config = dict(
    model='multi-label image tagger',
    dataset='simulated grey scan slices of phantoms with and without marks',
    kernel_size=3,
    stem='single',
    beta1=0.9,
    precondition_frequency=50,
    grad_clip=0.5,
    final_lr_fraction=0,
    adamw_weight_decay_other_params=0.05,
)
Rows from block 4, named by matrix and row number. Rows with one number belong to one channel. Each number is 200 + 30 x the weight over its row's rms, rounded and kept within 0 to 999. All counts start at 0. After the name is the row's rms in percent of the matrix's.
# convs0: first 3x3 conv (model.blocks.4.convs.0.weight, 128x128x3x3), inputs 63-69, a 3x3 kernel for each
# convs1: second 3x3 conv (model.blocks.4.convs.1.weight, 128x128x3x3, transposed), outputs 63-69, a 3x3 kernel for each
convs0.112,100,175,256,253,193,255,242,205,227,195,244,225,196,187,250,233,182,221,193,213,196,204,211,263,216,208,289,213,209,249,200,223,320,197,192,279,202,223,240,202,213,211,236,222,206,176,189,193,233,178,213,229,170,159,161,243,272,226,291,253,227,244,254,228
convs1.112,112,187,183,163,179,193,161,187,214,200,171,211,212,144,206,216,162,164,193,219,173,172,221,182,146,200,161,176,190,204,155,151,199,196,169,176,204,172,202,178,167,169,158,196,194,218,169,186,216,187,201,175,185,197,199,227,224,267,235,248,231,203,195,220
convs0.113,106,120,165,225,213,230,156,185,199,184,166,222,204,213,216,218,207,199,181,192,209,231,248,240,234,238,238,217,179,238,181,222,218,236,225,231,225,214,218,198,220,247,202,222,225,198,184,175,190,218,191,169,191,182,229,179,208,211,180,202,199,187,201,228
convs1.113,112,178,206,190,175,188,177,196,157,167,200,205,145,156,172,142,210,215,162,195,198,157,188,155,178,239,139,183,156,156,175,223,196,178,171,188,204,184,198,192,195,159,163,213,178,154,211,227,251,193,206,237,227,219,208,225,235,290,245,203,233,248,239,237
convs0.114,120,201,182,178,179,156,155,187,127,188,169,147,196,182,168,176,161,141,183,245,202,224,222,219,189,203,181,194,199,219,230,175,173,208,179,163,187,186,206,219,209,187,208,237,247,243,162,195,164,145,150,212,195,175,180,221,194,204,210,226,191,242,258,211
convs1.114,112,218,220,197,206,210,221,195,200,204,197,205,188,170,166,174,187,157,201,189,188,210,182,178,209,194,184,208,166,138,108,223,204,168,236,259,262,257,238,246,272,212,230,237,233,195,180,205,233,161,138,200,172,162,147,224,253,220,190,187,197,186,178,187
convs0.115,099,220,236,201,236,297,218,211,180,178,132,144,155,224,227,207,150,157,178,275,251,185,299,287,241,211,216,202,213,186,166,199,188,195,274,289,238,204,222,199,185,203,208,149,200,149,234,200,195,176,237,231,182,181,180,174,211,200,201,208,206,193,181,202
convs1.115,100,178,188,183,204,158,175,164,178,207,175,230,233,191,267,260,200,166,184,182,172,180,227,214,188,215,208,183,177,246,203,168,210,180,169,160,170,192,204,172,224,216,201,192,229,235,185,213,204,219,236,191,179,214,231,239,228,248,199,224,219,217,190,226
convs0.116,080,139,190,156,106,169,215,193,247,197,184,188,174,159,172,177,190,238,204,204,198,211,177,189,197,175,136,180,195,188,190,167,165,186,162,184,213,197,186,185,211,178,218,238,232,229,181,156,195,160,133,180,223,194,205,241,198,193,225,223,193,246,198,154
convs1.116,083,199,198,221,195,216,211,185,203,247,209,226,232,175,182,216,164,185,172,187,190,206,197,183,191,183,206,233,214,180,159,156,155,182,237,221,225,207,178,231,257,212,191,252,248,198,194,165,224,183,184,205,157,167,168,208,234,228,194,207,234,211,247,230
convs0.117,089,212,145,222,145,136,148,144,185,157,188,183,170,164,194,200,150,170,167,192,184,183,177,134,201,152,142,180,159,203,181,179,139,204,177,167,183,191,189,204,221,174,147,236,163,150,191,220,188,189,169,180,165,146,174,194,213,170,170,271,147,174,260,167
convs1.117,086,190,219,229,201,231,227,231,184,238,172,212,162,219,204,124,197,173,175,200,237,207,177,209,166,206,195,187,174,170,105,206,139,128,198,128,196,191,206,255,214,121,259,180,144,151,178,223,196,165,167,214,194,194,173,236,212,198,194,238,202,152,172,174
convs0.118,091,248,209,167,230,239,208,204,141,204,250,194,205,219,238,174,213,203,149,240,230,186,240,247,202,185,153,146,212,188,270,303,175,191,221,228,158,195,236,179,210,206,180,201,196,164,220,211,220,204,214,223,221,192,185,220,250,201,235,217,219,225,227,251
convs1.118,101,189,195,190,159,151,182,161,177,195,223,173,198,197,218,187,238,165,181,185,195,153,205,207,141,194,143,183,229,222,174,182,188,173,208,160,155,162,192,194,215,204,182,152,190,231,203,211,224,190,216,241,159,181,214,251,218,213,241,254,221,215,205,226
convs0.119,118,190,199,217,225,166,217,214,219,189,263,280,192,180,225,251,149,132,183,156,194,205,183,145,201,252,209,217,223,238,189,181,229,212,198,189,190,174,174,200,222,178,186,225,230,173,178,179,179,211,187,203,203,227,211,165,185,134,209,198,143,182,254,222
convs1.119,105,185,170,181,204,209,211,210,203,202,182,166,153,241,249,244,277,273,239,199,167,171,160,214,215,221,169,189,198,127,173,167,261,251,170,153,140,194,199,196,207,187,198,263,258,164,166,191,236,184,152,193,220,242,203,169,185,226,182,204,181,149,217,179
convs0.120,077,160,178,187,214,184,208,248,239,199,212,224,196,177,151,190,186,177,191,161,206,226,223,206,189,242,231,211,174,233,212,195,181,174,204,182,178,245,174,212,255,198,159,270,216,214,205,191,183,229,222,189,198,260,200,232,169,185,246,198,189,179,202,215
convs1.120,080,192,207,259,218,199,241,259,246,238,190,190,134,171,211,218,274,251,236,185,171,203,200,147,198,164,152,185,184,174,129,225,208,157,234,253,237,210,206,217,202,205,237,183,161,222,195,154,195,191,169,189,166,173,180,218,220,225,165,187,244,190,211,193
convs0.121,121,176,159,193,240,254,158,127,216,237,174,145,156,181,193,151,207,265,222,196,208,229,164,228,237,125,146,259,163,201,228,169,215,226,236,246,223,163,217,208,140,193,220,175,158,181,166,196,178,197,244,212,145,186,224,167,193,219,137,156,211,154,168,165
convs1.121,116,201,190,149,195,231,209,194,211,212,185,226,229,185,231,267,151,179,215,197,183,215,207,214,182,192,199,193,167,231,295,219,157,177,163,178,156,170,128,132,202,236,124,267,298,240,214,199,159,213,212,221,230,258,259,152,163,198,129,187,193,151,167,140
convs0.122,085,167,203,170,179,175,177,234,170,191,193,161,163,166,209,203,138,188,219,179,172,176,164,169,150,147,206,199,186,174,187,179,185,167,186,210,233,157,174,158,207,176,179,238,253,161,175,238,174,170,161,172,267,157,156,194,221,189,222,263,180,191,272,218
convs1.122,090,211,213,219,229,239,229,224,245,233,192,219,197,180,186,168,181,197,130,203,248,185,140,201,197,189,174,157,186,138,129,188,176,148,216,198,257,175,216,217,200,194,247,172,148,138,167,172,191,195,131,184,204,158,163,244,222,200,212,252,194,151,197,190